config.yaml
arch: "wavenet"
model: "CTC audio transcriber"
dataset: "melodies that start on their tonic, played by one synthesised instrument"
train_examples: 26041
gain_aug_db: 6
time_shift_ms: 50
n_mels: 40
hop_length: 160
input: "log_mel"
spec_augment: false
win_length: 512
tokenizer: "char"
vocab_size: 20
norm: "batchnorm"
depths: [12]
kernel_size: 3
stem: "single"
widths: [128]
init: "trunc_normal_002"
residual_init: "scaled_by_depth"
optimizer: "adamw"
learning_rate: 0.0019
beta1: 0.9
beta2: 0.999
eps: 1e-08
max_grad_norm: 5.0
cautious_weight_decay: true
max_steps: 17500
batch_size: 128
epochs: 86.0
lr_schedule: "cosine"
final_lr_fraction: 0.01
warmup_steps: 870
weight_decay: 0.2
Rows from block 5 of a small CTC audio transcriber, named by matrix and row number. Rows with one number belong to one channel. Each number is 200 + 30 x the weight over its row's rms, rounded and kept within 0 to 999. All counts start at 0. After the name is the row's rms in percent of the matrix's.
After each channel's rows are labels from the 100 clips, of 14976, where the channel reaches its largest size: "responds to" is what is common among them. Only what is clearly more common there than usual is listed. The data: melodies that start on their tonic, played by one synthesised instrument.
# filt: filter width-3 conv (model.blocks.5.filt.weight, 128x128x3, each kernel summed), inputs 0-127
# gate: gate width-3 conv (model.blocks.5.gate.weight, 128x128x3, each kernel summed), inputs 0-127
# out: residual pointwise conv (model.blocks.5.out.weight, 128x128x1, transposed), outputs 0-127

filt.22,091,200,159,185,188,81,160,247,174,211,178,244,244,229,261,197,193,216,168,188,162,212,243,214,176,204,191,203,198,149,163,200,195,174,223,162,212,164,205,197,192,176,236,147,196,182,226,189,189,239,242,213,176,156,212,223,154,227,185,184,222,227,206,179,191,214,167,215,152,186,208,199,173,216,227,170,193,186,179,200,173,243,176,259,190,220,199,193,201,202,224,245,202,237,148,175,225,187,209,180,199,137,203,204,239,194,164,178,198,278,198,150,154,208,227,212,183,268,177,224,211,160,184,233,190,226,213,201,237
gate.22,088,187,153,161,207,139,158,222,234,251,139,212,164,241,216,151,229,215,219,206,188,221,159,217,217,233,181,157,194,170,150,205,170,143,206,166,176,184,214,227,192,179,187,211,173,196,184,198,154,221,203,216,186,124,203,237,239,223,195,189,152,224,213,193,164,203,168,217,225,189,283,192,198,203,149,188,249,191,207,219,148,159,187,217,211,210,171,208,218,185,219,187,183,240,190,168,233,191,235,213,234,174,183,206,221,153,173,192,184,270,222,181,267,215,214,202,220,191,212,190,194,194,284,191,231,150,212,198,200
out.22,101,193,227,235,182,175,177,233,158,250,269,255,228,193,204,197,246,220,157,231,198,128,186,207,210,167,194,189,202,199,223,225,187,227,227,145,234,134,242,190,207,227,247,145,238,206,195,189,164,242,224,219,176,115,178,240,154,160,258,183,214,210,172,212,219,214,194,212,217,207,190,224,192,226,244,195,169,170,189,214,210,202,196,140,157,176,169,179,238,232,192,228,254,161,192,192,272,172,195,215,237,217,186,183,225,203,193,165,154,173,202,192,183,181,170,212,206,201,210,224,201,219,190,240,170,173,211,219,216
responds to: the note D#

filt.77,098,213,207,168,156,181,184,228,185,191,175,159,229,178,199,183,152,178,200,200,196,253,237,211,202,197,192,163,182,198,112,204,211,186,205,212,221,210,207,196,222,172,144,196,196,212,162,207,216,210,230,210,192,229,203,212,236,192,188,217,163,220,174,216,190,267,162,160,181,209,191,185,175,194,248,181,215,207,179,159,189,240,174,206,174,194,125,192,158,201,214,174,233,182,265,172,171,233,185,147,178,170,248,204,173,219,159,206,253,180,210,202,124,210,239,222,210,275,195,177,223,192,189,210,182,160,211,103,246
gate.77,096,200,228,236,156,180,188,208,155,178,152,140,177,222,149,191,177,191,188,204,151,190,191,210,208,210,189,188,196,169,224,186,192,152,242,176,228,173,199,199,179,154,180,179,226,174,118,170,173,149,209,212,182,250,212,168,262,189,238,186,194,190,183,196,181,152,142,193,134,199,188,201,162,227,159,179,153,165,183,191,180,245,169,215,209,179,219,216,181,224,200,154,180,180,241,234,228,216,196,222,204,212,246,169,239,171,126,169,270,217,207,211,145,207,186,232,211,216,183,233,219,221,140,170,202,198,201,182,206
out.77,094,216,187,201,215,209,242,246,199,204,169,190,204,196,213,230,212,176,214,190,147,251,235,268,243,244,222,196,205,185,189,186,250,187,190,208,194,240,178,240,210,184,187,228,176,262,177,200,250,215,171,186,161,258,238,183,254,226,193,174,197,155,195,211,217,225,217,183,201,196,210,183,227,208,212,237,227,187,228,174,200,222,188,239,224,236,167,178,215,177,176,232,205,187,227,216,148,232,253,189,185,164,273,155,157,191,185,210,280,172,252,186,190,208,286,224,200,178,201,132,156,185,189,208,228,209,204,190,237
responds to: the note A

filt.61,085,187,209,167,224,209,140,143,285,167,211,188,197,178,203,185,181,234,203,216,199,249,187,242,179,225,178,225,213,176,221,252,197,187,189,175,228,226,194,239,215,237,201,151,171,200,172,217,154,178,201,195,176,200,193,210,182,177,172,228,162,204,272,163,168,243,208,212,195,157,186,172,232,260,222,159,238,196,243,252,208,248,207,204,185,206,261,186,164,232,237,206,197,216,201,158,192,206,257,234,154,208,154,197,212,204,267,174,213,170,191,172,205,218,221,189,180,188,197,148,203,232,186,236,186,226,195,167,273
gate.61,058,212,195,179,178,226,238,233,210,201,171,226,117,192,226,203,210,210,175,205,211,191,183,175,220,223,165,201,175,181,209,198,193,159,189,201,227,183,135,206,166,242,175,265,181,190,178,200,205,173,198,205,190,172,236,195,242,199,229,158,219,193,196,203,237,179,234,201,190,257,178,221,230,161,191,210,264,203,162,201,186,213,174,168,206,228,165,213,115,212,156,161,202,211,246,225,166,203,227,190,191,244,209,155,149,231,190,189,179,156,215,178,208,130,187,167,259,134,170,182,174,219,269,184,260,194,178,204,172
out.61,067,206,211,197,260,210,188,212,217,214,195,210,209,202,228,202,191,210,224,175,196,198,177,251,135,211,248,182,258,206,177,255,161,176,189,175,169,224,238,199,243,231,196,192,201,170,169,188,220,217,193,191,273,205,208,218,182,208,160,266,188,194,208,124,209,150,173,215,208,163,192,249,164,197,203,196,177,186,246,176,155,172,252,253,223,179,224,175,204,247,231,192,206,243,223,210,224,235,197,183,208,236,189,213,171,200,211,208,209,223,115,212,188,234,172,208,221,227,186,262,96,200,201,218,220,219,202,193,228
responds to: the note A; pace: fast

filt.106,107,193,190,226,197,174,189,229,203,249,204,206,221,180,229,205,216,200,152,183,222,202,239,203,213,184,213,215,144,189,202,215,208,170,193,192,194,214,162,195,182,172,198,248,196,170,230,218,196,171,200,182,185,263,167,123,174,149,195,174,294,212,213,197,152,278,202,206,185,201,150,174,176,186,166,219,213,177,195,169,239,189,206,252,197,202,189,210,196,158,211,199,233,192,197,193,183,190,216,212,194,230,202,219,135,197,194,185,278,163,207,158,131,162,173,141,141,190,178,158,195,206,173,172,207,226,162,233,272
gate.106,096,226,162,178,205,260,173,218,199,159,171,225,179,213,185,179,201,218,184,209,196,189,188,221,231,223,190,206,209,186,193,264,186,165,199,182,194,171,174,213,183,185,200,193,110,197,178,192,201,164,182,231,186,220,206,235,203,131,211,221,166,198,209,187,225,219,171,239,197,194,145,217,204,206,139,164,215,202,196,210,238,167,164,201,214,244,215,196,162,232,252,188,173,202,153,195,150,212,220,251,197,179,223,232,148,149,192,159,255,148,221,185,176,187,187,193,207,156,183,193,202,141,154,151,156,139,194,208,284
out.106,106,221,180,185,196,148,229,188,203,204,184,175,225,191,186,229,183,227,226,159,193,262,249,232,192,236,221,202,238,207,196,188,254,183,153,218,194,231,170,203,214,179,158,211,169,213,210,233,253,185,189,137,218,280,241,182,223,208,178,204,178,189,228,170,197,230,238,206,170,168,216,179,179,202,163,254,189,169,182,160,208,228,180,257,204,253,227,244,196,148,175,214,201,236,213,217,186,221,222,221,162,166,223,209,190,195,182,201,265,200,213,203,191,195,220,186,173,221,186,123,167,196,104,163,217,222,206,185,260
responds to: the note A

filt.113,093,201,191,248,197,219,190,195,226,170,209,191,191,194,206,172,229,205,170,229,197,207,206,208,177,212,194,266,235,198,206,224,200,170,184,173,248,205,164,212,196,160,174,220,208,193,194,201,164,189,227,220,225,202,201,146,194,189,213,233,193,225,201,185,199,261,193,193,216,195,191,213,218,224,164,172,240,189,203,185,223,232,171,129,186,169,219,194,229,0,204,200,168,228,238,216,184,218,196,245,168,212,112,208,192,209,188,196,202,205,211,147,191,196,197,192,173,194,166,180,231,228,188,205,223,205,209,192,212
gate.113,093,189,176,175,185,194,176,220,216,215,180,158,149,242,180,215,201,212,209,214,201,196,156,216,225,232,202,189,196,156,185,247,156,137,179,179,209,180,204,237,183,173,169,157,129,190,176,207,174,178,204,250,183,169,221,222,242,166,248,202,229,233,196,181,189,156,156,204,188,193,165,229,173,221,163,177,186,191,219,241,182,158,168,153,216,197,222,204,365,147,214,187,187,196,142,220,194,200,214,228,220,197,134,207,174,198,168,174,169,205,205,198,204,209,182,196,220,174,205,188,191,193,212,188,180,182,219,200,200
out.113,173,209,193,143,225,225,201,186,147,181,229,174,215,177,288,209,202,224,212,238,186,201,178,174,207,178,184,164,208,236,217,251,184,223,182,242,152,171,171,190,176,128,174,183,192,190,141,184,213,152,207,188,179,189,236,191,202,131,189,213,230,197,198,214,191,203,201,238,216,217,149,203,188,219,196,218,166,192,208,231,203,212,203,201,154,221,198,150,175,225,210,205,163,183,180,192,211,163,189,218,229,238,198,207,176,235,227,137,254,210,210,236,205,132,191,127,160,149,251,198,177,225,213,188,200,172,195,281,239
responds to: the note F; square lead; tonic: F

filt.55,110,195,263,199,198,183,235,193,190,207,215,173,205,225,292,223,235,211,157,259,226,204,243,214,248,195,176,204,216,188,184,180,180,228,215,200,186,230,199,213,157,277,210,234,200,269,213,207,222,225,270,185,169,226,186,221,194,147,162,167,247,213,264,207,215,239,231,181,226,196,154,225,202,214,221,224,189,207,216,249,210,238,238,174,178,212,216,241,209,228,198,185,164,236,186,213,225,223,236,191,213,187,199,141,188,229,250,196,231,263,231,202,147,189,199,166,173,203,236,176,226,182,214,186,187,140,193,206,194
gate.55,102,238,230,175,155,177,162,156,220,236,139,161,183,265,203,226,212,249,177,185,177,207,219,260,222,222,225,179,221,141,147,188,191,163,166,160,146,220,187,212,199,189,189,193,134,202,223,192,188,201,189,228,198,207,212,243,209,207,187,182,190,188,260,214,166,170,144,248,178,161,188,212,184,210,142,166,209,178,194,210,143,205,199,181,248,160,186,240,232,178,266,182,206,254,129,209,199,228,231,205,199,187,192,171,171,229,183,186,189,196,247,188,193,181,231,211,180,217,178,169,183,163,226,170,149,188,196,182,209
out.55,089,203,211,213,209,238,208,226,204,248,203,203,232,247,208,214,256,200,195,212,188,199,201,213,272,187,162,203,190,153,216,183,203,226,206,185,232,255,258,132,163,196,195,230,204,231,193,191,215,237,223,235,223,186,197,160,202,217,211,141,240,215,200,264,203,233,184,189,241,187,231,191,190,190,209,185,239,179,169,206,245,210,249,166,173,185,231,187,189,205,186,200,191,233,166,178,217,241,239,191,223,201,213,145,236,201,145,207,195,212,287,210,159,216,187,198,217,286,224,263,248,224,236,168,208,183,230,196,148
responds to: trumpet-like

filt.63,107,205,209,231,210,223,206,164,199,190,216,181,232,200,131,223,194,197,219,218,212,230,237,208,216,211,227,235,209,215,179,233,173,218,188,206,197,232,229,206,183,236,206,235,207,202,171,197,211,177,209,211,183,232,213,197,196,147,140,221,181,204,199,167,227,254,199,200,200,191,179,202,201,164,199,199,274,219,227,212,210,206,209,208,266,279,256,216,63,133,178,167,164,153,226,205,166,228,198,211,149,208,176,212,188,183,213,175,273,241,190,176,192,213,204,207,210,178,184,200,212,211,181,197,272,176,177,163,235
gate.63,100,165,214,215,216,220,166,192,249,209,193,191,175,232,193,266,256,207,246,195,189,191,174,220,236,232,211,263,239,190,198,195,180,185,184,183,204,155,214,247,181,228,182,199,172,213,155,219,172,174,231,210,154,234,223,165,212,171,223,199,177,190,216,162,183,153,177,222,238,196,169,239,215,221,202,156,313,201,255,238,152,159,185,185,234,107,201,201,212,134,244,192,193,206,175,209,211,167,220,239,211,181,150,215,206,188,232,188,190,213,209,182,248,205,201,220,200,223,188,189,194,179,263,182,179,225,202,189,192
out.63,118,203,219,227,242,230,168,231,202,175,197,227,178,184,196,149,176,255,170,253,198,195,180,185,204,211,190,235,196,224,203,251,168,236,246,191,233,196,170,210,218,196,221,203,254,196,226,158,182,247,168,240,175,147,146,216,202,237,201,213,187,238,168,218,280,194,152,175,207,217,242,221,210,215,190,136,187,206,195,250,208,193,240,165,216,128,217,237,237,240,194,190,193,170,176,179,193,196,182,209,223,212,221,240,212,197,205,203,122,207,184,163,219,260,225,210,234,200,245,158,204,198,163,210,203,179,210,219,126
responds to: mains hum

filt.54,102,182,201,265,216,210,205,220,184,186,227,247,217,226,221,180,219,195,190,226,202,145,186,170,176,179,210,179,145,212,237,221,214,233,217,190,223,165,235,158,210,160,251,156,223,192,148,204,202,249,214,180,235,156,189,224,115,209,207,175,206,208,166,208,222,197,228,207,133,214,227,200,208,232,220,202,134,189,180,189,208,181,225,145,154,196,187,165,251,206,174,211,228,198,219,190,294,221,162,217,230,216,152,202,225,269,203,192,161,248,177,194,218,197,173,193,204,202,204,210,204,215,189,215,175,273,221,232,159
gate.54,102,175,171,183,224,166,152,226,237,271,184,212,209,186,231,196,190,223,185,213,157,207,158,228,167,228,129,172,205,164,159,216,204,139,213,168,163,144,140,206,172,181,165,166,237,193,187,192,239,211,197,223,224,257,210,237,220,155,206,203,259,209,189,162,208,168,143,222,166,178,168,202,185,173,169,175,220,177,195,180,157,182,156,260,256,186,211,191,192,211,196,204,197,215,166,196,252,168,250,190,210,155,257,216,209,204,201,188,225,178,215,183,153,207,180,196,143,154,188,172,158,188,183,164,182,214,200,199,211
out.54,110,206,185,197,136,133,192,152,222,200,249,241,241,192,213,164,191,186,165,204,262,165,160,211,167,152,180,196,188,255,203,211,160,223,200,206,188,203,184,151,202,180,185,168,217,175,201,183,194,203,227,225,171,155,192,210,169,193,217,220,213,226,226,189,156,199,219,214,193,216,179,265,175,203,266,200,228,232,183,219,192,185,221,164,218,179,231,196,168,180,213,247,190,257,198,177,240,141,171,199,196,244,80,252,227,216,230,184,185,210,184,165,196,204,192,177,156,189,205,194,170,195,187,237,229,182,149,180,186
responds to: the note A; marimba-like

filt.68,111,201,108,197,236,164,166,189,179,234,200,201,193,175,210,184,205,191,196,200,194,205,175,215,202,207,188,244,193,194,202,226,220,207,200,181,202,145,202,197,197,205,232,191,184,171,178,186,211,281,217,219,193,217,183,219,161,257,180,182,247,232,201,155,272,235,175,229,122,194,170,176,196,258,220,168,177,202,184,215,224,157,197,256,203,187,255,189,202,197,218,255,252,199,192,175,213,195,221,201,197,127,225,203,205,175,210,204,192,211,168,160,131,197,200,171,222,223,205,249,219,173,96,194,203,218,223,237,213
gate.68,124,199,189,223,194,201,167,181,220,189,177,137,188,208,191,313,176,202,189,231,194,212,221,228,221,225,208,205,230,176,207,209,178,158,177,185,263,176,222,238,205,171,189,182,151,209,250,219,203,192,239,236,157,254,206,243,203,223,225,217,240,242,210,171,218,183,153,208,119,185,208,212,186,157,204,157,159,183,224,197,202,172,146,189,188,188,280,199,193,223,240,146,161,197,203,187,226,164,222,212,185,207,182,201,217,151,172,157,191,243,199,253,147,212,210,199,176,198,176,187,216,181,158,228,200,236,236,211,212
out.68,159,242,141,173,209,141,204,185,268,204,162,153,144,189,155,156,177,164,222,232,176,221,146,215,216,202,169,161,197,262,169,194,227,232,196,212,178,233,239,180,210,196,206,197,247,196,165,210,174,189,203,209,233,213,235,206,245,235,165,159,177,236,205,211,216,157,245,148,203,222,210,190,233,188,177,181,216,231,189,215,216,218,216,257,183,210,191,221,160,216,200,128,235,222,206,199,203,239,218,203,209,199,229,159,144,239,235,208,221,154,200,154,214,203,233,258,261,230,203,216,196,178,175,206,240,203,211,160,197
responds to: bell-like

filt.96,110,227,154,134,207,168,185,210,238,135,166,139,184,252,179,185,225,239,197,230,222,213,99,214,204,229,176,200,206,185,157,231,173,176,184,196,173,235,228,215,225,183,191,176,187,223,176,242,214,187,199,243,190,255,224,202,189,154,220,217,173,237,221,180,137,199,193,217,199,163,219,244,223,136,144,175,258,191,248,223,195,147,171,249,169,227,187,246,221,186,229,173,169,244,197,210,201,202,209,227,197,187,217,207,220,205,183,176,141,184,211,237,219,212,185,210,168,222,197,199,193,218,233,212,189,177,239,220,214
gate.96,092,188,132,146,207,140,171,186,170,149,162,171,137,238,174,222,226,233,185,218,149,207,148,207,185,222,133,176,199,173,176,215,151,159,195,163,199,138,166,191,190,166,162,207,145,177,213,172,227,160,205,227,223,219,212,165,195,163,167,185,184,225,194,169,211,180,167,230,201,196,257,213,207,197,160,171,216,171,202,219,180,156,176,206,222,238,206,228,190,229,209,174,117,227,177,199,183,199,205,246,234,216,177,221,189,189,167,142,164,222,219,185,198,210,156,174,198,167,200,213,222,206,214,163,207,144,190,229,192
out.96,087,181,209,198,167,150,223,178,181,190,150,227,215,196,166,213,238,222,250,164,274,216,250,203,196,216,216,206,198,174,176,234,197,180,183,222,150,243,159,218,158,173,133,239,198,194,207,140,272,184,205,158,187,212,202,229,202,229,177,178,205,154,201,178,149,220,146,198,151,200,237,205,187,188,174,199,253,158,190,153,186,213,181,148,229,267,229,195,191,195,232,236,203,221,221,184,189,233,180,229,186,248,186,200,210,216,167,254,241,247,199,219,187,224,236,192,200,217,196,212,164,246,199,174,220,179,179,144,211
responds to: bell-like; the note B

filt.124,102,222,227,203,193,233,254,169,179,188,228,167,214,194,108,182,187,197,220,192,217,197,195,176,210,194,262,158,228,245,187,232,180,244,247,218,220,178,225,208,205,199,190,228,183,191,153,170,208,198,219,199,202,145,252,225,240,249,190,198,191,166,180,183,192,179,236,187,163,222,242,208,205,137,183,221,210,197,205,224,217,279,223,150,228,242,180,196,123,187,175,182,194,199,249,237,191,253,196,154,199,212,221,196,214,187,184,189,264,220,210,222,188,234,207,242,257,201,221,258,207,213,190,189,240,198,220,150,159
gate.124,111,206,219,239,217,274,168,194,193,189,146,167,226,215,203,176,198,207,165,215,187,200,190,219,179,206,214,267,197,151,223,217,183,142,153,181,239,192,228,187,199,179,202,188,240,175,151,198,172,152,168,208,183,197,201,101,197,180,215,215,121,208,202,192,218,197,154,204,195,207,172,202,191,203,191,168,212,174,181,199,213,217,165,127,177,190,253,188,145,187,221,183,183,212,206,140,238,204,214,231,142,192,162,219,246,188,188,168,226,184,209,168,175,197,207,214,203,223,201,205,197,182,127,209,155,231,200,282,189
out.124,148,220,162,223,201,177,224,185,209,252,194,239,226,170,105,214,186,198,218,222,203,179,175,213,216,232,212,159,249,220,194,256,184,174,204,167,214,175,195,217,192,289,142,166,194,196,188,204,226,218,191,189,201,160,210,241,191,197,240,217,225,184,231,190,160,179,189,226,158,134,232,191,177,144,155,180,220,198,192,264,228,206,199,151,175,195,197,191,189,247,210,187,259,200,221,227,221,196,235,194,219,209,205,185,177,241,183,197,179,165,223,188,162,230,237,218,228,214,189,151,220,219,187,167,179,162,201,101,196
responds to: the note F

filt.36,064,182,127,193,160,224,186,229,253,228,188,202,233,184,204,196,192,243,160,178,216,191,232,244,213,228,204,195,161,203,195,221,211,153,170,222,198,231,216,215,180,213,158,135,239,254,163,234,210,220,207,232,250,187,244,217,234,196,202,190,181,200,221,189,176,199,167,179,137,178,157,204,230,168,187,167,178,214,204,133,182,220,156,255,225,205,195,189,209,214,244,177,206,166,203,196,187,194,215,198,175,168,201,192,146,159,217,203,247,153,214,224,166,230,223,213,145,238,168,157,259,180,146,180,147,213,160,240,178
gate.36,079,260,217,192,226,214,167,211,191,175,130,177,140,260,207,213,221,220,192,260,187,202,165,250,253,250,198,214,236,142,200,212,192,163,186,158,197,190,202,232,176,221,216,194,213,196,213,193,240,246,187,253,196,220,208,186,222,178,235,205,209,209,228,188,202,193,148,276,223,166,223,192,186,209,180,148,231,178,198,242,189,181,144,188,244,188,216,232,186,176,230,175,181,215,170,214,229,235,242,251,153,182,229,156,249,201,233,143,183,198,225,218,190,219,232,231,222,202,191,180,172,190,236,189,219,195,262,165,226
out.36,064,226,181,210,205,224,231,220,150,200,192,221,227,158,218,160,175,255,158,182,176,197,221,237,112,178,202,182,199,213,213,239,228,209,213,200,187,205,223,216,272,197,221,180,215,180,209,190,189,232,150,184,203,225,205,204,183,203,135,261,218,175,144,161,246,215,159,185,217,227,217,205,206,220,217,249,196,191,208,167,155,227,112,228,228,191,188,170,216,221,178,222,162,130,220,185,200,172,154,207,221,251,184,236,211,208,206,204,205,182,139,202,166,249,243,205,170,190,188,239,197,231,166,258,217,216,199,218,171
responds to: organ-like

filt.40,106,194,204,228,215,176,228,172,203,169,225,237,207,218,215,233,211,191,256,208,192,182,252,170,180,156,181,188,211,215,218,168,259,228,156,208,165,200,217,174,200,218,230,198,203,200,236,189,137,149,223,161,208,213,200,220,210,188,180,197,187,169,190,230,134,190,215,198,160,202,273,200,170,232,196,242,158,217,210,217,217,253,246,209,188,228,283,205,216,185,179,204,203,200,162,186,213,151,182,193,178,249,180,195,253,139,187,191,219,203,184,200,225,266,156,205,232,163,252,266,191,212,167,186,242,203,234,265,202
gate.40,107,169,172,157,208,280,144,188,218,185,171,211,235,192,234,184,184,254,167,189,166,218,186,284,193,215,171,205,178,159,162,226,186,171,201,169,201,214,203,208,222,210,253,186,212,224,181,207,229,224,157,216,200,221,176,191,176,194,176,219,163,213,234,186,218,203,86,201,201,155,178,192,142,180,175,142,233,180,213,176,188,214,191,207,201,156,210,208,184,241,284,184,187,205,130,204,212,227,223,247,148,208,225,194,186,200,212,207,215,200,193,210,192,205,258,242,192,222,193,196,190,136,216,226,199,209,195,187,236
out.40,091,224,235,171,165,209,224,167,177,195,208,207,247,190,193,226,183,174,246,187,197,208,176,239,187,147,179,123,234,219,173,175,147,184,173,210,176,218,211,176,223,246,160,181,158,194,199,199,231,185,224,212,222,203,198,189,212,216,158,227,242,208,244,207,120,137,192,189,189,105,193,211,164,166,172,206,203,194,203,201,210,231,216,221,118,154,220,166,162,202,275,152,195,220,188,209,195,196,219,141,214,225,172,150,159,224,215,186,172,193,191,205,171,160,182,209,199,223,226,216,220,207,259,185,185,188,224,197,231
responds to: the note D#; square lead; muffled (low-pass)

filt.121,088,202,212,216,216,167,192,209,238,184,207,151,220,180,161,150,160,209,212,247,241,230,197,214,203,229,191,200,191,208,144,207,202,213,206,227,192,198,233,232,212,205,162,151,275,250,129,255,172,166,218,219,183,261,225,216,223,192,165,195,181,227,206,153,168,195,199,159,98,187,179,205,241,164,226,188,238,204,231,198,174,194,188,212,211,185,149,211,249,128,212,172,181,181,179,194,224,209,229,189,164,177,168,219,209,213,215,150,212,224,186,148,232,222,215,228,165,218,191,168,241,223,142,206,188,179,192,180,197
gate.121,104,165,220,201,189,194,143,151,222,218,153,170,194,239,216,232,227,209,205,215,150,223,155,260,185,221,180,242,178,148,157,227,200,142,200,143,196,176,180,223,183,178,169,177,262,170,188,206,199,177,188,227,155,203,189,187,228,188,185,174,195,230,212,174,165,192,132,210,191,175,194,190,159,172,194,142,211,170,217,245,136,148,166,224,215,144,234,240,234,153,221,187,186,193,163,174,233,205,240,217,202,186,179,194,231,173,160,131,215,211,201,159,197,185,167,237,171,177,191,166,236,210,174,175,217,203,196,232,191
out.121,080,194,191,160,211,220,174,207,151,238,248,166,227,175,204,199,191,172,218,228,226,195,160,114,201,216,192,165,218,221,191,259,175,227,226,219,182,143,235,172,176,175,172,166,270,170,219,126,214,146,230,221,227,216,220,209,196,139,192,175,212,230,144,168,200,159,161,217,235,231,189,219,155,190,224,179,167,160,201,201,195,187,158,261,138,205,204,200,188,231,198,152,182,190,194,193,224,196,174,174,238,227,209,191,186,239,215,168,233,205,194,179,186,148,161,177,215,199,193,226,242,209,177,202,224,146,222,212,235
responds to: piano-like

filt.92,089,215,217,138,164,281,193,198,179,211,180,182,241,209,239,248,193,229,182,152,207,205,258,197,191,202,140,259,198,182,156,216,188,207,189,197,153,195,180,192,225,176,188,185,152,195,229,208,185,140,179,216,222,226,170,171,156,168,179,237,282,177,225,225,206,183,197,191,159,205,178,190,180,154,198,204,225,203,206,162,200,245,190,199,208,250,217,204,216,118,246,225,194,189,165,193,168,158,204,210,242,174,217,222,236,259,230,185,235,204,205,244,185,190,241,194,251,252,205,172,193,203,215,178,192,158,176,181,217
gate.92,097,206,246,182,175,140,159,200,215,216,166,173,183,210,206,238,198,237,177,201,174,232,193,260,201,237,196,229,217,168,209,211,180,156,222,174,208,187,158,235,195,208,263,205,151,182,138,217,225,219,198,241,170,224,215,181,194,211,215,184,191,226,231,175,217,190,156,242,188,177,205,200,216,234,248,144,191,189,232,228,177,227,150,207,221,117,195,214,151,206,262,183,195,225,187,185,181,185,240,227,168,166,191,186,237,189,204,160,210,216,213,190,175,173,231,274,166,239,186,180,200,178,192,194,153,283,212,252,230
out.92,068,182,205,162,197,223,181,239,184,195,202,201,205,218,208,215,201,171,153,152,175,197,188,119,191,175,166,286,237,165,176,174,202,242,236,167,207,163,156,132,189,125,212,230,182,179,162,188,169,240,181,197,198,255,180,221,201,201,215,185,175,140,178,221,241,178,169,170,193,222,207,204,187,191,223,198,202,222,159,143,209,121,171,186,198,190,184,139,210,182,155,235,156,218,237,151,164,191,176,205,167,183,221,210,185,162,166,197,206,219,232,194,209,184,186,208,207,243,220,189,243,161,170,166,205,219,187,227,167
responds to: the note F; marimba-like

filt.56,072,164,212,194,239,214,129,214,256,187,162,151,192,202,188,181,185,259,210,216,205,244,184,271,234,243,187,192,181,155,169,186,214,146,176,189,216,245,208,235,191,180,226,152,185,238,222,239,226,199,188,253,180,212,172,212,221,176,180,201,197,251,215,168,194,219,135,189,210,142,183,202,215,191,209,125,236,188,211,158,182,214,120,183,236,195,233,218,190,183,252,170,193,199,169,191,219,214,226,204,178,185,189,203,215,193,244,189,188,199,202,210,183,234,261,224,193,241,173,170,175,195,193,262,237,204,237,165,225
gate.56,073,253,235,234,258,225,215,207,238,203,178,201,175,225,240,196,215,242,170,210,214,193,225,206,190,177,207,178,207,180,227,235,234,176,167,169,227,257,185,187,191,210,227,245,211,181,184,206,196,202,161,174,230,206,201,248,236,232,194,216,218,178,197,249,211,200,208,223,256,228,222,201,184,226,200,231,187,176,195,239,186,233,236,218,242,238,266,243,220,207,173,192,214,215,215,216,207,203,250,245,208,228,195,252,177,224,206,200,221,198,232,198,221,291,207,168,232,172,208,250,80,219,226,195,261,216,207,242,226
out.56,075,198,177,188,175,215,195,211,183,175,206,205,195,152,187,141,156,165,202,184,240,202,209,188,98,205,241,183,223,247,159,219,211,218,157,201,166,163,180,226,270,213,204,171,177,178,208,235,176,200,177,155,180,214,181,214,202,202,147,281,224,191,218,89,212,172,223,172,201,192,217,196,206,203,186,209,181,206,207,196,136,196,191,206,227,195,185,215,219,222,172,242,202,172,196,205,190,184,137,172,212,175,190,236,193,204,196,226,207,163,92,189,228,220,204,206,217,154,204,208,199,163,155,236,207,197,203,212,184
responds to: trumpet-like

filt.78,104,234,186,187,168,228,189,207,216,181,179,189,236,219,227,196,183,245,192,231,194,207,194,255,185,251,207,211,250,181,205,209,186,179,233,184,235,167,227,215,207,207,244,198,143,221,214,231,196,168,236,240,227,162,204,165,146,169,190,215,171,212,227,187,149,169,173,262,200,168,193,221,210,240,175,176,162,196,214,230,161,140,166,224,193,229,185,207,165,282,250,192,167,279,201,226,240,180,233,192,181,169,199,205,281,159,199,206,254,191,199,233,184,213,214,238,199,226,196,193,223,173,156,197,213,229,263,227,208
gate.78,081,193,226,197,248,289,196,203,183,165,193,225,190,240,223,206,200,193,177,220,178,155,203,189,193,186,173,197,148,170,225,261,193,176,228,175,175,174,143,193,192,180,185,184,154,186,203,165,181,152,200,186,152,136,214,211,165,169,227,197,193,167,189,233,223,193,204,179,123,230,171,190,205,226,120,206,265,185,178,221,256,142,187,244,176,239,220,198,118,236,219,191,215,182,268,199,181,199,218,235,209,226,209,221,188,188,162,211,197,161,208,231,156,221,176,178,217,177,212,206,195,218,176,161,217,200,212,192,194
out.78,091,173,251,172,236,214,206,219,156,262,213,188,197,164,238,233,244,202,240,195,151,181,211,154,246,170,190,199,204,201,201,176,230,245,223,165,169,199,229,179,160,159,223,209,167,223,147,224,182,194,215,182,145,179,171,205,184,184,217,187,216,195,150,201,243,173,205,216,218,187,89,225,191,181,227,223,172,158,206,148,189,238,203,208,189,214,199,111,187,227,167,189,222,148,206,200,226,232,202,207,199,229,229,137,190,215,248,224,226,206,217,199,201,147,215,188,196,201,175,240,200,224,236,228,200,205,237,235,233
responds to: the note A; the note E; horn-like; tonic: A